config.toml
arch = "dit"
model = "image flow-matching model"
dataset = "cartoon faces"
train_examples = 101725
image_size = 32
horizontal_flip = false
conditioning = "none"
objective = "flow_matching"
cond_dim = 256
logit_normal_time = true
norm = "rmsnorm"
hidden_act = "star_relu"
mlp_ratio = 4
head_dim = 16
fused_qkv = true
qk_norm = false
inner_norm = false
patch_size = [4, 4]
layers = 8
width = 256
positions = "learned"
optimizer = "soap"
beta2 = 0.95
learning_rate = 0.0026
beta1 = 0.9
shampoo_beta = 0.95
eps = 1e-08
precondition_frequency = 20
max_precond_dim = 512
one_sided = false
adamw_lr_other_params = 0.0026
max_grad_norm = 1.0
gradient_centralization = true
adaptive_grad_clip = 0.05
max_steps = 10900
batch_size = 384
epochs = 41.1
lr_schedule = "wsd"
decay_fraction = 0.4
final_lr_fraction = 0.01
warmup_steps = 320
weight_decay = 0.09
adamw_weight_decay_other_params = 0
Rows from block 4, named by matrix and row number. Rows with one number belong to one attention dimension. Each number is 500 + 40 x the weight over its row's rms, rounded and kept within 0 to 999. All counts start at 0. Numbers have three digits each. After the name is the row's rms in percent of the matrix's.
# v: attention query, key and value (stacked) (model.blocks.4.attn.qkv.weight, 768x256, the v third), inputs 64-127
# proj: attention output (model.blocks.4.attn.proj.weight, 256x256, transposed), outputs 64-127
v.58 085:498479516536528481604519506440456621492477563509460538479459487512615500462508522564512525490535517479519488513449514522505495503419533513466542599531448493505506587494526520433525495533517474
v.59 100:496558517486512497517461544511495427491492415526560453539521464498482389487554515421488507468520514566505506493505475508502486581581459508511524452514540480486450477550502573454473452468506472
v.60 093:501556573423484516513482552448463429528470503459523557526500471504553513436533474588508530522512465447533487517517466530488529522511480430434493513513510526535490509525513490544468478485539494
v.61 089:523448478484468537545506447481516548479509462494558587469480500508554568493486450536542549545514532489483485487478488509487547484442487442490569509419474435493502492434488480583531468465471479
v.62 099:539477479477516513457553529527526500468502564498417560516492482476506544488548458533474535555461546498462444449474511469431527488467528510477482546508472533511554516412457476489533472542497484
v.63 095:470517472489634528424527503514505511519442500505510538518499499487562454542479559523527508541471505433513452556485491526517496482515486459491459493495568438523554400563538529357559520496434570
v.64 092:499518487551502468527510457512453475484495456483552460503499544455463512480502499534502483470525477442470454505469525531503524521360473455458491509546485538528557528523485506490515577464499512
v.65 093:541472487521569598504452502455545482519450473486447533499477533516435468481487483486469517427517441505591384521471460542557524570485518474460535507511573448490475522516572558406561563476529473
v.66 096:476445563557447562430535492484506504423540498542432559564475509497561478509537430401526578536505473503494524548485451563529574515496464560531449444465574454507438482428457541458541514504479485
v.67 103:487470502457451477474430476425556466496508511507507478580519537533473549467576594454533455479469619495354480584541422478509459488537464460506482493498472506474517512477552498509482495459473444
v.68 090:483514546459483536448499490512489531496565537492520495517493464465518565459450484498554478495464470493524534455527479453558450463563523525508477401528445461552503453572539485466535465510533527
v.69 095:469410552499500438475508500561475484524486454506579524494516497494499503429496486463479503537512490499430492534572466547515498550534446513558501456525498450508489501541520529490511446472459527
v.70 097:516523479604560521465486455459517413472485481532494478490498525555496468591557518545499508546434447504547510489540466527528506451498504493502429498501509504476512526512462489485522466538468499
v.71 097:540463507510495505531484548573491436505546543539460430430502510480527569401499592461472527479417544496532496492483466482460486520528515430554496522511530476440574514511516493517464557529483485
v.72 095:475506495477519478500507387463532412542514519523529530504517485543490494491421511407469485493469487454562516474500518483485505489471528501477493512481570516484521466511497488428514445507509518
v.73 090:491492437528530539500529417555476398495518429512528510498532487517497459486496533464512446532471501527575466472481543463501520514472599485517465479513551542448426422472455480545512502466528464
v.74 094:484440510493478456490525490500409460466493438566509448498476533469512488485527485555380526481471522484528508455563486559514564405521511466454576507493497479491469570497423478490496486438456489
v.75 095:542518542467503513445545561478492476621619543478547507537557562559520582486424532417472451540562544539546507541504478521491484480496521505477472502452486485477475512508504423487507436482467565
v.76 098:454516461508508466465524480582532499432526538489436536473473511474462495523448411549554579503547448500476473520531475499457533486510552533570563578471507625450533499538467512478516527511482476
v.77 112:501538469479534499552498503441483469569550536585550469505510455495488529453482517430508489526466493501494556498449530550481456493553503488520481514487485552536468522441572508514538525461466461
v.78 103:532551591470552469521535459618593490557513501537512501451532517527412516529531540499365483492497486485521553514503499514508509507484539421499446511512486487480515517434558490481512461470483516
v.79 098:447562464512543478501530488540537488508495402479528439471480486463565424490497485477525483514420543501498585426440532407553565489532503486477551473483487538531500434420509557546488556530517536
v.80 094:517543455492492463539368491491538503456462479519531518466535522469586537552529483510549529450522526493540483447455483556484481562454452462609476481454483502445485487544495441540506460490492449
v.81 093:506508536510550516443545480493464421502508467474478516453481556465461488480493427493407482490491485433542441494412484496509551415506541605512549485481492464479445451507513474471425445454424521
v.82 090:473475504445451503530540464505461501509533481510484545498480476542442488483474575436486486551554500515512527571459425576542474457518495518483458535531501473502473466479498532450495455531491440
v.83 092:452527509488402521461581495492539442532442499472470513566496450493467536467532535525509499521553587511538524564559475443446449463493558573451520499524476546538447580507531464490518523572514528
v.84 083:470520537543473521445468459485496503492464529499496497481511577547476553515469466433544440484485538512516492485608482423494546492482512464507511486473514464501473501405549572506495499490468480
v.85 088:508565526471536556529534497571538497526508337540495529454527488494477523551409518428409507416542505479553502535522502499466592499534486535533521480483571473462510510532483416464478537476492510
v.86 084:530536465480436528404527447501442538469507544519474586580514493573445505478469414469544537527553516525525454598488523485463521494478463562478527472506491472491468518536450546443515465499504561
v.87 102:526555527505501453409525547490458414494514443487497485556566524601513527435530449515452471501518464539547492500490404510555450530511426510502513539471445474509535490539524548439508434461511494
v.88 097:531499540549527509497568423495533505419503462494422536421479431495499445582518557500477530470521508486481524564577492493537435537484525529577485514571537504505476491469486516467445440523529462
v.89 089:430544478496527452550465460508535521494545503483548523460508544420569496545426447449440472475536487532590489477497478500447488499516531549546456504469524544450565553477531571513490484474444486
v.90 096:548470496512466494490474499548549534537492526529510490441464519485459481558575474507539443469428545486437539430471490426490486507480432475529508501410515461505420507446430513577509467539529482
v.91 087:503514543433574526526397493471455420562551480568446429522488429489478513495430535470492461535419472521516547465516557525503448602487530393515514481489449525468499452522563470461479446423543515
v.92 085:520546483527385562510507603572523500481456535548529477535508547518515493474496539486561519493470429470465516485442522532557532494492566489504565426546511465533482510547454507525530496501480543
v.93 102:434461447547483537509557493535523489506490494539480517502528485467488490493560507510489499463524458482474553467502534503518511497477452512530501550540502487492552430505472534577507546542538582
v.94 096:525477443557542466465534540474452517466508531470535468469471494422428464515421496552573541534531491518430520517504516478540464511509471554528547500510496496500519491470518513502431558597517519
v.95 097:489494518580466500404519516465490528490465545507514500437483517451524539498530444499561521511471526488503487492446541505510540516440424474522490466486463506507572513478439478518446484491476523
v.96 113:366516490495462478540579508522504487462479521476445541521435533470504515574544472510548514450569495493455501435497457491457503490495567477487519504501508520473559507542473526448497580454566465
v.97 121:513463545457469470582494500450488474495524530507463496548521543516535452430456456583493496547484485488472538506440522474449556503526523504505461551522496526510527531521410479532499527526542501
v.98 115:461518581523415465520545501529490523504423499520515533588504510487440594516469523497519531481533515501489524511495370427445492525475576474523540483483577490563509509496516506480497530448404540
v.99 122:521565494468481458514514438548524546495457466515522507527518580471519503498473480483546520523549524469431470515477525542481483511597497521463503491484531555480500579500398448451546456461484469
v.100 117:493524513524433502421520415503499531526480436493546529615560479506518509499482517484608515480476519510579454554457468520478401549499475530410489509487518492565490495472460517538497543469514525
v.101 111:488489513459448488515535467591598454485561454537495553524541490470452628443467535502543510527522552453482522524455519468512464508508465479543499459474482546504501477479474475531519519377525501
v.102 108:474469479458471582537471478475562582486489513490460550523533515523507489534500498496476511483506593545415440505553444454524543442478493496515510526513521437463513510509545517471504499465491464
v.103 122:493463474446530428487561437517529491524513492515544488509505535496528563496484462497479507528454434517447515581440480476562505503450433519454467483487567566509548510483491469503513523495487510
v.104 116:524514515558495493536501471544635519429449435486484447473554525465523419510524487578501485470493466449391502591499478539455530491483488546555469475516524564534494474510515483519491495506498505
v.105 107:558493424475575547481506535510451530569534532535529535441540455500468467454458429453459548540490536461511536434511564466516514545581496515584498460474426515525496566549524514435512513513467522
v.106 107:491480486456569444518451446566503525500514461475442493596527541494605493517529541480476532529503464532538475515541468460511555472524525461467494520495599528526508454469486557486582464509497543
v.107 121:515487459500517563510453474527476552369425555545489531490542525454501514509529531499481520445498457515525479544465504542460481489529494476469510530501487483515464511525513452501550489501471587
v.108 115:447465484484511466493559426534523530569501539570487447458473645460507524453512519510498446524436402483544427534457530565536518546517483482547448494467456500506512572456551456555504510515478513
v.109 114:510469549489524487577471461562528475505514585510510547423531497449503541468548536495455480464472505421521541510473541544489525507446530480498495460483474510452506515473494575504496494511499511
v.110 120:466491513524551499456460529545500526462457504475448475526565548451467484514523484512499462539505418472534501498434489525504459488470485430480525484522532526506519474461558463540541492425490531
v.111 123:460484459473462600508530557475444531531459492465494540478474517452515476394502502467528521456483492517480534458471465508532479472432506516468517492506480531496452480502552536554455541552488542
v.112 087:525456450565541472547451490472530551451468542514542544527462552542536561534491475465605463462528503499511560500492463566540533466461492547433536544509475448499512531518510490553546521501452484
v.113 084:506552520532484459468472492460515537451514526480433526567460511573529525542480509534451495417537419516492433530577515509470432570524442539542498468493516564467483541526524505438482531453505499
v.114 081:516519537521579520522528446499536568519520484526542540519553589535565557489509477441455460494483584539513450490470498508530538466451512467518478489518597547582438470484499574490541525585478528
v.115 084:506464499537489478462503548566542525494465481501456464482479473450530472531466505432455530514499461549553530394499453441438578560512470507553498435516570474469545515507480512496422521516472551
v.116 079:463478458490465533547519511509536548490514466492484542509467428487578589544478520565503408510560425472515497517496513577528463504482516534540499512510506555429503554521508536556493520468445517
v.117 074:559523504572523511453539519475464507466532512436508474516481460500503465508480426497453465485572535454418496477515501521498583470455494504525537510511571510494494477445488523504504480557454531
v.118 088:518486504542456489464436558385504440478472514465456510484520524508546531471496459492498513554554536518481559520471556465485419504537403451590538435479485495450550529576465479534486521555499457
v.119 074:472510552480522550488466464433527515565447464527494509533485556474520548495576537474452550515531499538474424513491426506479514473455551507516528462502577524522500468465459561529560495452560455
v.120 078:569525502475416541578504561483555521486559452513508489520518526534505488440449453439532534531454443550556527487521489499499544587527479515437493466461510432488458482523488517484525456509520492
v.121 087:483491603580467501471524500522554509478541503546474520484465474509478547493493501479501527491561546526480540490488461523512581538534442480421464451498500406595517467524539484443456497521512549
v.122 089:530478485483473443473556461529445536465559481506452462579468403464473445423519581574471545509502549485528512453438495488575546550564509498449422541551517515508570517477582478489505552462508458
v.123 079:524471516559477548488509583509558442535552488475527452542533442464454519477448541387498468529483514527433537492491624466532497557521527454449518489518483533506549555508541465503468575584577514
v.124 076:487529512441488527503521473559522484475467420442446546463478548424466520516574460434533522494556518483511439485446470480498456579475524430526510513447496475501470525505522566448500511522547502
v.125 079:437487580590510541490514518461430478470520470432500420549524497432459433484550505547518527535522528509507553502517469498564509574515435530548511512506506514519482498460509525482506459480517530
v.126 081:487517462569458511510478598535544484557500461458485497538464467483465479474443490540392475491516523527464469472434462494394503530504477514485526525441506536529426582522424474505486526504546486
v.127 081:485493523525542491506481455466425510460497598488531484557518414507477551484536489508543494396511464446482466536520537478508625498539465520450472615466417500506550451505519462467530548501458525
v.128 087:427595525476539541464490486485507462527490516507542503502490568500468456536470533510517429531459461508532577502554542526486525450481531512516492486539483505492558483535470528419479457512514539
v.129 101:452476469523514517565558574539491544493559418483513524502523472483482477475470604496520521467541468529431543516485459528537384515469529575488522505455486504494465451519413511465551534467506501
v.130 100:492482610588515490571502487495486335449446482502429469557520483537535483509487511417504481515514509497530507489491467531457492460457540552492487490507516458538462547468470545472442472455523497
v.131 094:459514498475512501436544535545528475486488453526475500518533503503425372522490531461574524533572475522479433462533465517526488559515519476520405488560518529483432450489531526446457550559497517
v.132 129:507458544455466495479415561450509504353467506465517508522464494507503453504524440397606528493524465524444483437540467496526491483514444490496461500444519472520443509438504501564471492466502480
v.133 097:497473478523457484424520441540446490500474511539462502488515501460513590459494389546441496497455445416527430489467530501491495489596487487444538438456499486517524535476549424537567526508480510
v.134 101:555525518517556476559452549497468496500520530483482551503488568534469453557563532421490509566479480509511485452476467530479470483587497490492466512491465568498496489563487540542518421550491440
v.135 102:427445507549497454431486485449498563481494513531509451467504463521585555480520458634483476508499507489545498504489550525477544550551415489567508533451527519475547537494519453478504467503470450
v.136 104:564434455540483417539431501495524521504513575503518465444477507558523503508566538533436471457446512505508494453452517500540474607465548493485452530484531599457500551519499521584453479533493466
v.137 089:545510460461472480551547465465449451440542444531462456465454437519466497483551520469443540392497511517471499492489522455578453483495503514468572463534469520440511497469543484515483534536551465
v.138 111:439508514502574532514563458569575498588494536495488479446475521463461551504440518513537480592485517514534511550544556415460557499510479439554492503614512508490551479512581456506469509494507518
v.139 107:461545508451518487514550469498558468550516440523509432554501516484441444553502575458530521499592460489519477507511479567566482448517573542467452507530502476475482411518512494436517509505491515
v.140 105:493504499514412470517435437495510544462501569520535477476507447469523516470550461563439490443460519540466549508529505478512429478458499493550576515367512535526491521512412491519495506486513491
v.141 086:572483493529441542519506516470531574478505560483463495498490466529415534563426526526559488502513490455553519548560542502482550449506472477483451442600561476507493538458549439524457470500493540
v.142 096:571508497470510554477520525486479439483537525529487518453500445461489533509467517491508481464480541511520452514543484485459457419530526502455460552480504510509468486483490484510543572456567497
v.143 129:524564515539595492470468526500451477562508439458414522533507513507476535493478486501473486547507534449459502520445511501483618565511433498510486523626503485483467517502573497480505458446494507
v.144 121:467523468556463467490470461536502453550448429527508425520452563419404500519578514498443531450400475450514520473370455545530479556484454492483487467497511437489523502461613589448526516513500463
v.145 117:519457518552531527531463446452499577580490502443442565511541611534546545532495496545459497489483428490456428480427476520517538502492561443536499456515556457439486523449495463506537446514413527
v.146 128:454456514514476631451545500521507445528570482453513542471524493451469542457472545555492469553467434538500469472517509480517512502521461480511466431581480479565462532462474433521515561469510540
v.147 133:508469494481535501465502461574373514474484479491458454493493512445459472462473534527499477487504504460519510494468541516574522604545537551498507438514534459510472562427501510529503483482504531
v.148 124:455517542509529499531543506464573510464468477491549519508495526436507522567504470494508470469531508485511483484501515574545503464472468490506607466476487502462377511524500446515504461525470542
v.149 126:531456506524484526573457553552477497492495444481446501458516438436508511482497494522516496473545490510518488485516540547479472531486520340511512523526524517498588488538528583590514509421544524
v.150 138:567572585543484524514545464514510496517470501523495540487452561535479426490523508523510452451486490464603531561576500556490442465530474546454516423575498554532441526535486518491502473471482490
v.151 131:448511487478530482515522466513498482484483531532515514532441484531465457444510532502582514540477432498594479415433491447528538450555548526489526450487448520533512439460525433545468549458488519
v.152 128:554517531466404494454520433510517515438456442532447529501493506487463526532557442500512483429451512479595437385511476528529514405499594451482499484563471483494498454530573551492494557446477486
proj.58 117:459465456590463402464430502482497575435507574530511476505435502490438560471495465452544501492526496544528505527449488482504472484458488531494541506411517504501559480507547531488537485591446505
proj.59 126:469484499460519540560450540466501562506486470487546580511503441492449543487425568504466445506515487534527507507516466505483522554551509493546520488511499502483467485529577510504503468481496456
proj.60 115:499456418484492523487465541438447468474518544547508485522486448501490454484477552396502507503422442509505469495470494519467502524461457586471487485481460456457591575546527494430493465514524496
proj.61 110:522512508563514409388488443468544426518443439497545478498494508453545507484514443472472510488498450566532470528472428536542567445447546570486550536509511560517503561442515520548584484467505495
proj.62 107:461583463501513438440504495529574519465539439463474488479523464522549497497472449540466492505470499525462408513446463490455508499526488524519513606467526499506538536429506482528486444555498522
proj.63 118:440505491503393496537496463523503453556472519499489437467512528487467435547544552436540490453515457500431428527541482537484516504488440487478504538502492558494517597533586464543540573489572510
proj.64 100:527516526575521506470546430509514482517531411512586544505491514526523475466549511482510484544430499426542489533499538513524546533578565563505492469467448478516475431490491507464513520468529539
proj.65 093:572514489487442508495486540523560481422500529443452521524566506526519530475582447544422541515507479503535450537487589481542488533529526504517535525443441525511481486481541392522506532437475528
proj.66 104:438524503529533491590499511494483479494466519492479530521433502481472573464458517605546502505530471444570509489600478562488539449534577409462505461564480556499501475513506476518538492513551501
proj.67 112:478602437451473469573529538474549499518472514433468463501491496484519498535460484527520497459559569516335512581469517436510534508558486570495496477511545474469531563488561516435485510413500490
proj.68 091:499445451535508534551571464502538476488467616501504498515539488506483574564526520513514494487530514490506559444495496482536450470413465521505518482488482420506507511529509464497493505527480511
proj.69 098:436535471531505561473496533554454517513514550542486508519558468507481449525465515530461458476463525493481467546493467445472469439478514528521527529456505518483516460432522458508484473517503498
proj.70 103:499430486568468446506449515511462499501571533494551479512501478460520451566442422477507460456549485476537595487505507459512516438554512542532402534566565532505474463492478590473489483536478515
proj.71 101:552546512616503504499565528506563468468500531539468499479462488475463547486458477424417466517518494567559469463431438513507497512458519587449542453427500518524427500522501488441497526456512502
proj.72 098:486510539552504563518552566483516434497531471437461531533554488488491555555547415571448483469518472498481466445509465528618519432526438528528498505512479482505462491492486522511522414459481503
proj.73 098:501475548448445388490451450514420431481480490519566488492481508497495479509520445511509520471554469523513358436483526508491517494488408494488482517507516505496522499501494528486503481531503536
proj.74 095:512498478517569562560556397470472505555505425499499510518484519502488566469507493423342484464503531478535516449473480520474486375491524528521511477491494469502511477459418464504476520430519500
proj.75 092:503528548474512522513578552516439503400462568486529479518462533490483523517572496503435528498529498548479491530518528475538531494481460497507560517534507480514531452528560507456501483499470512
proj.76 101:529418576454476525586472475519478494584474516521440469472532477493599535493477589423598461552447550549505442483523432501534513525520518404493534468523524482499452511547474481458484509518452458
proj.77 106:489471523451474451470491520514517442536493527492527528492473456530453471483447479461494475512537468527476534521534487584497484519372477510479509555468545414498509485475493434446547571522524482
proj.78 105:500467470464454464481528482582518519502484461483494529477500487513594451528474455500424508585471479528460512538521505450521501509432449586496430492491533544520519516437532541563544537464450485
proj.79 104:494513482499468531453527446467481481495526441473479469485487476500472576544508502515458550510559527502471543481529444471482509486487565577449521560471484485510493558516462500472481536512538533
proj.80 113:489527533550469569484470535461550502418486450455464476509468486487476482439512487542524480501432525476528520589557465464506451515579578560481465565514400506552472494481561447413491503482507497
proj.81 099:543428498495547495484563406539553513504454535489552494483492509531516556451499555537516484458531559417544481540603489529457538524522475447486540482547501517513522489505427493529505488453492530
proj.82 107:535506554424522488427520437538445471577501516491474593497501437529530442528531536448538496517467464492535467526470523580419502519443529518530467534491543463513493554567452512520540567634494512
proj.83 102:498511446573493484515522456552510551456545564532448467540462462480551454503557486437535459503464545553566483584500490510438444560568508517474465484518462408526482502467504558468507463548491508
proj.84 097:484462497503494485506499543464483505448575483531414501518463488485567446482483507488524511486481505513494521480476461445462498469517464512493481500434483570491475540454544506455481453474514484
proj.85 108:553373505490465534425522476515497502390516380495535508514503482503513457526504474479486545496436531484471448458539470472485540516474514491503472508482437483528542459482479458482475493560508502
proj.86 098:494489503474520498622489496552553555464448589519516498480537499519511474520472556563533473481496491516523499556512433449475495529507598536493491545580480531520496485504401476496503472509513475
proj.87 104:498438458494498589580534511530495455421489483485480513517481517450420462484527602465448549526468447477492442505510479502507452567416475458480516514514553460526481460537484452458465516478500485
proj.88 102:514443542525502478483501416547562500550492504460437495513508446482580479567549433515469503453489475531448488495419526508541524513479505611508483528531480488472543512503465487583498463462535478
proj.89 093:485478417511608529424460567535504539372480589465468476543516438510442547512548458525445441548494495536560514570492490469518500499488464473482483514524428455513433483440538478450520468517479479
proj.90 096:560503518530453480455504554501513613445555428478483482488560435505560518552486449554578487525569510553493576481576473476519463456528552513511548518532460567491555449445522502477477487616442484
proj.91 104:514572428444438481473508510480473542546394489527482498494507480506475514451546524524492516499559493476495492493478509464517509592597499480518545432435377500479516525530517466556478496462506507
proj.92 109:541527484548577508471557486517530469436447544445497481503456477542459522476540519547600428491559541444495481583511526452564472453504493574432468487452508468534481519504474453545516514496520528
proj.93 111:499425538532503513472492469515501514496467466415472491485494466497491473528521500449419542533477466478547429473399530570537497534475485649507491479461477433525462590548459504500534549488471505
proj.94 105:547584535531510512506493479519399465497556537445510466531521498485568491532536522479453468509482503515518522510453490523564487530523487577492611479511464524513539540453477551519471462511490514
proj.95 097:496471505555541529599461502516565623439445481543452483504510521478489489420474613510581477446480527522531496547516456429504490574556549570494454485511483516493509500481541489447503484506516467
proj.96 094:420515473526511492508582467443524413498487509503472458525526509490505464513524473549501454475480490543417531490561492455448481510442456486528430446470449484483468542583485525551498523462484471
proj.97 107:463519566438521481569511446548452533548427533493478517495480493538501511452533568444512485554531500509566555550517489543395504499476469445499460558513512453498557557476467541505500562501418519
proj.98 090:517490447483617486467499551520508493428547484555537444518533493502575486458436461540524536509455571460456537459531508446466588550486519518545495450482474557475532499512454583515506483435534506
proj.99 085:502494402447546517458498523524556499462523514466413562533456507514525548464593529492549549595444520533488477509446513508476517449453514508485534436525488468513485488429489466536471485517469507
proj.100 098:512515480575526480513517476511484529463578461526457490538499497511498488476484519502576529529501517488568529549519465413462474464523502465555493500461457517481518481590468483602454494512494521
proj.101 101:536467544490469474487506502589485477515483490498538498456507520490559466466532435517499477496489504489459552457462451392518576519500572479472516566535474541517506462480433490485522466461548513
proj.102 098:475536584441483462504504477464529539481504486553430497488483521500425539497480490497487561523433522470449393519439483449486501472487580521463530488427381484503523522410512444501498515513487494
proj.103 101:401481536471494564465527479441490504514486475470605509502517537512455524490495552464494497454546482576459535547565479413565531435542552465487523470480500493470530521520472412448477462420515459
proj.104 091:459404534481461486518479482488563528503491456512468564516541497517498504509523501520522509479516499511543567461445490444456480430536529451512489539541516469495514502422433481580517489496511480
proj.105 094:554563530450479479522499530453447444492433463477545527493463484463437483409552542541430495483479456492464420452459556514546510603444481431452541551446542457511507486523512428490495528551484532
proj.106 102:477475541449505472493472492521463490500485543553487479510484464488435511585461492471554480462530498460565551622480462450423551459517551559487473527502451508499454470459462511516545413494515519
proj.107 108:503597504446524455554477442536493474603508535555508491490524485501537485511510495531523527457511481512476478546484462519424511564452537504535510502603504491462547484547508464549487493559523505
proj.108 091:521485534458435518507484534497514553454548444460489488493497504539487552517457486500496501522558486444448497531489491432462475533507499488488617554535573540533538452535463466501527541515560518
proj.109 099:448505570445549451495496498555526546555518492504509392477501506540468509455472481533551538466525538432421456554477481543489540576534582445501571542493515511480627498447471506508529500492539492
proj.110 098:531516524553501453504408471498574515540503482519478485476454510535573606507419492483446515508511529516477536524481490524492499439474448582489561445450458518490476504524537559502538512475474512
proj.111 093:543509593513574497478569485463516468483461483501462477507562498505510464518553522537425495512504519504551458460540494484544504581509503566542519518530518507494468553589504484476453511427506477
proj.112 098:462532538450584498547475475473551524508466546530495483496534468450516443529532558459474475558471511509527483551507476504494538485560540548481529481476497505471547485449552502480517495485530429
proj.113 102:484462578541468555422490521518449500523484499520512588492552510484511514512502426544439471544546498503471492591540485510511527552485551483466502435498541510498488439526584533568491589488505455
proj.114 098:468529536496444498491568407527546535475473537495501447420460525444524482434548517499505515488452559491529499499485544582560477473507477480503510518521522443492512529486485466511438510513508508
proj.115 088:560555465567490505501517625573523489547531490517494510510503465527587524517495416576536502496563483476515492468527529437537503552505499530550509565540533514534445480495454536526504505551494587
proj.116 090:497514427432490479436454503578547519491494551531566458519545465487420478474520489522495470487437543484467508502521420597532450443477496514554540554524519489540494412522500439516514553464501545
proj.117 092:447521509545511502546507493529477496591553512446485490532493515509519615492482499431495523492474505484560538469508550514538560470462493486489490434525539478469542482463511438613542563503476507
proj.118 089:459504533484505433531515507465485379486478560423529418458456554499456517466462422464394605460547555501541484414500530505530464487458488592473481522528390527509524537471523527410496538466512527
proj.119 090:490520487489521465470449469485498512455525398476534479482519509598491441421470423542553584511488469472489459513510556538437529495545481513485463437531574501527478443517466484456534530482471515
proj.120 093:474532485479515510454553505493553442468447555549447451480467494555477450527537543520491526441525498589518448470466549533462478504447500473465502597513479533511414505505469558473557460543469486
proj.121 100:490486501457505527481527436459486487489456559536508535542530488476488444538496462550526484484460494530461491542478484489517483502447511507474491538516557544424519568494514545490478446527491491
proj.122 097:545503466459522505413517548516533523550488517530488445488532473533531493500547517433510472557467590530419536524512506537579431505483462518489554464494443607499438508480546521482495513496450472
proj.123 095:454444522535502519507488533503539417485491483515478510484509509525538530547506518617509529467535508424520533553505510486501558456493489498563519503557511599482483556501481454506493579438523516
proj.124 093:530424496439469493514564477494517435600455572501495546474506494496492437503485565552456522444505533560571543489419484461472477504450487490544464420571427528494504490525585517476446587539476498
proj.125 090:456517494531457412523471504512439463500594485513503417470496494497466569554440553483473535515507453560513562573488493573529483477439523503503445478479480496527451502496572476521527509535507513
proj.126 094:483484520518552482468474515450607352536506442498478499493535464489487536472560505421518491536596520527477499543432484474425468402498488492501498605465538574446534500543465460467484542468483451
proj.127 097:441502467454448553524537518486411479484556540504446479435544487559513481550450544505490520597511505575519443504493505544454469526493616505499491507483529472559461489547508534494495532513391535
proj.128 095:458543451542495503498519502474496496524497484468578527491538548493569526486502491438504492525481440544439532459540462559553508514526461502499495530471547483472522468488511474566519418458460507
proj.129 117:524497445504484512472510503535551526487496476428500450503492451460594524533541492474545511424468507519462490535531522489449438576569535541538456440466421522489488516496514447469503440489484485
proj.130 103:534503497500536482493477488501483441468485512540531540519472481526535502522447445552500525550466479447482472480475479516603479434546517570496455595512576468517512502466444496518463501606525554
proj.131 110:503516459549505535368568522509525550552518535417575498503509460464428530466521423484508477503422530498515470573471451550538448532461439482497487444509495512546518418514369494515523462476567498
proj.132 144:490523477491543464457409496512420493463494550491503492517460491484516440441537545517544438463500482503558517445407498490490492498432511414468571640521551543526477424436429532537507507602501518
proj.133 114:563535513539525558534564524522416508469476464462423502511495488483535485531471484557518524486469488437479458447501521507607503452511567547514432510532501498524491510534431526515521526496513475
proj.134 125:485439486515443416472508492536419479445547552510371486535457507438448498445537519426557526416398492470594469488485471520494544514488428458524529492456484536498519517468581554465502391512535492
proj.135 118:550582541450539548597464383484499517531453430431493529500487498447495515507499556505536475431484523509403504569535483510487497560476513541499502510487528482499534521531473522493497548561526465
proj.136 116:501521534445483476508496527498530506511509513448516442481448487430413498445565502534485507504519554538509453496560511551419506626427513441499487496432451421493503471517532515459526507560464478
proj.137 110:499429410484467507520512472552554483458501452481477618511454468546561545529495536496530491488520489511488545517537496501473507502520534587526477500491552525544461456473596434476507439550484489
proj.138 115:460487526415535492415523510481477602513522557510573512471468486513542430480492531557422466538562511531545565442507486469562479549536509454468540529448491497482429507577489514554535536506477489
proj.139 127:510509468451493490434537532485476564475495456429493522505458508488525487533551427549510521601448492464479513532529493471531513505522503515506516516465467518533483509539483447540527497468494499
proj.140 116:521506493502512507508466418515494512473456448430590505486511431500445517527598560502512486472477490564412491567516502479445452506475476559532489533583511439480530499558503529517514505554463499
proj.141 113:485485545506460490446593521504485468506505566494459473509460492509621434572517592601456478545512535482491506439549552513530502540456437524471490513367494480503515534483556481491516483467519486
proj.142 111:500521449470505488468465525478374539508493520444459519522490438500471455494536425497511431511482485526443504546500467529497478391532504545487479536528501572510577429518538491497525513492516500
proj.143 139:475554473498524430497475510455521642590525536522515514483479500448516484459419585490492510536473541545556518529484472465504467532582479384526505521541515486503519472468438521535507478468497463
proj.144 095:569514509441519476526521477533520514544454496530484508486486454517540590515554490462495505492521512498460534417533506464436468516612535486518546458504493501519506502471555604485525501495485496
proj.145 099:555480568507438509483403494509496510480507533541490507505485535461454481476464471545546523458522486508455475511450531582470500524571493496503402505587545531481513461500553548500470487563517517
proj.146 106:514507481475545521449489449445466589523576474519537462499518499518460515488604523481478493431488580485419586532579568494467492479468498563508512457588493513481546477511539529497466472434471492
proj.147 106:487466506564456442566542417548449459445537499484535482515441497481562565481532479499574487521522482475603528498548511468491498604502527473445519516599474549551458451487442518512534425558496522
proj.148 093:490529487499443516504604489485557472505519475435529435498535537471558489594517477473472527548594492494570489547520519496484487435540514507512508484448503512536469514468468526497477509487470510
proj.149 095:471502503456493501519464552540451532416542566501500497485477512477489483504515523575524519535503601475446492523485517543532542457516457390499482431553544523478545497482481503497444375481502511
proj.150 101:542514545490424473491523459450495471478506514478531520510530490487488536508507424475497479499520517497495508503472510529514523486467497523525576458519557509514494499473467572499495513517545497
proj.151 103:465382534543484519497528485455463538537575553434494487522511519485457505512549487485509443444548526567549590535587471484478403486455449449488542504490492533453507484529492484432467425483480498
proj.152 098:426561572409533577526508486498430535538498565439482569517513535520491504561494573554491449468514511499453451474551481543484524488491495442489492501565541456510450499550556534548533601509497452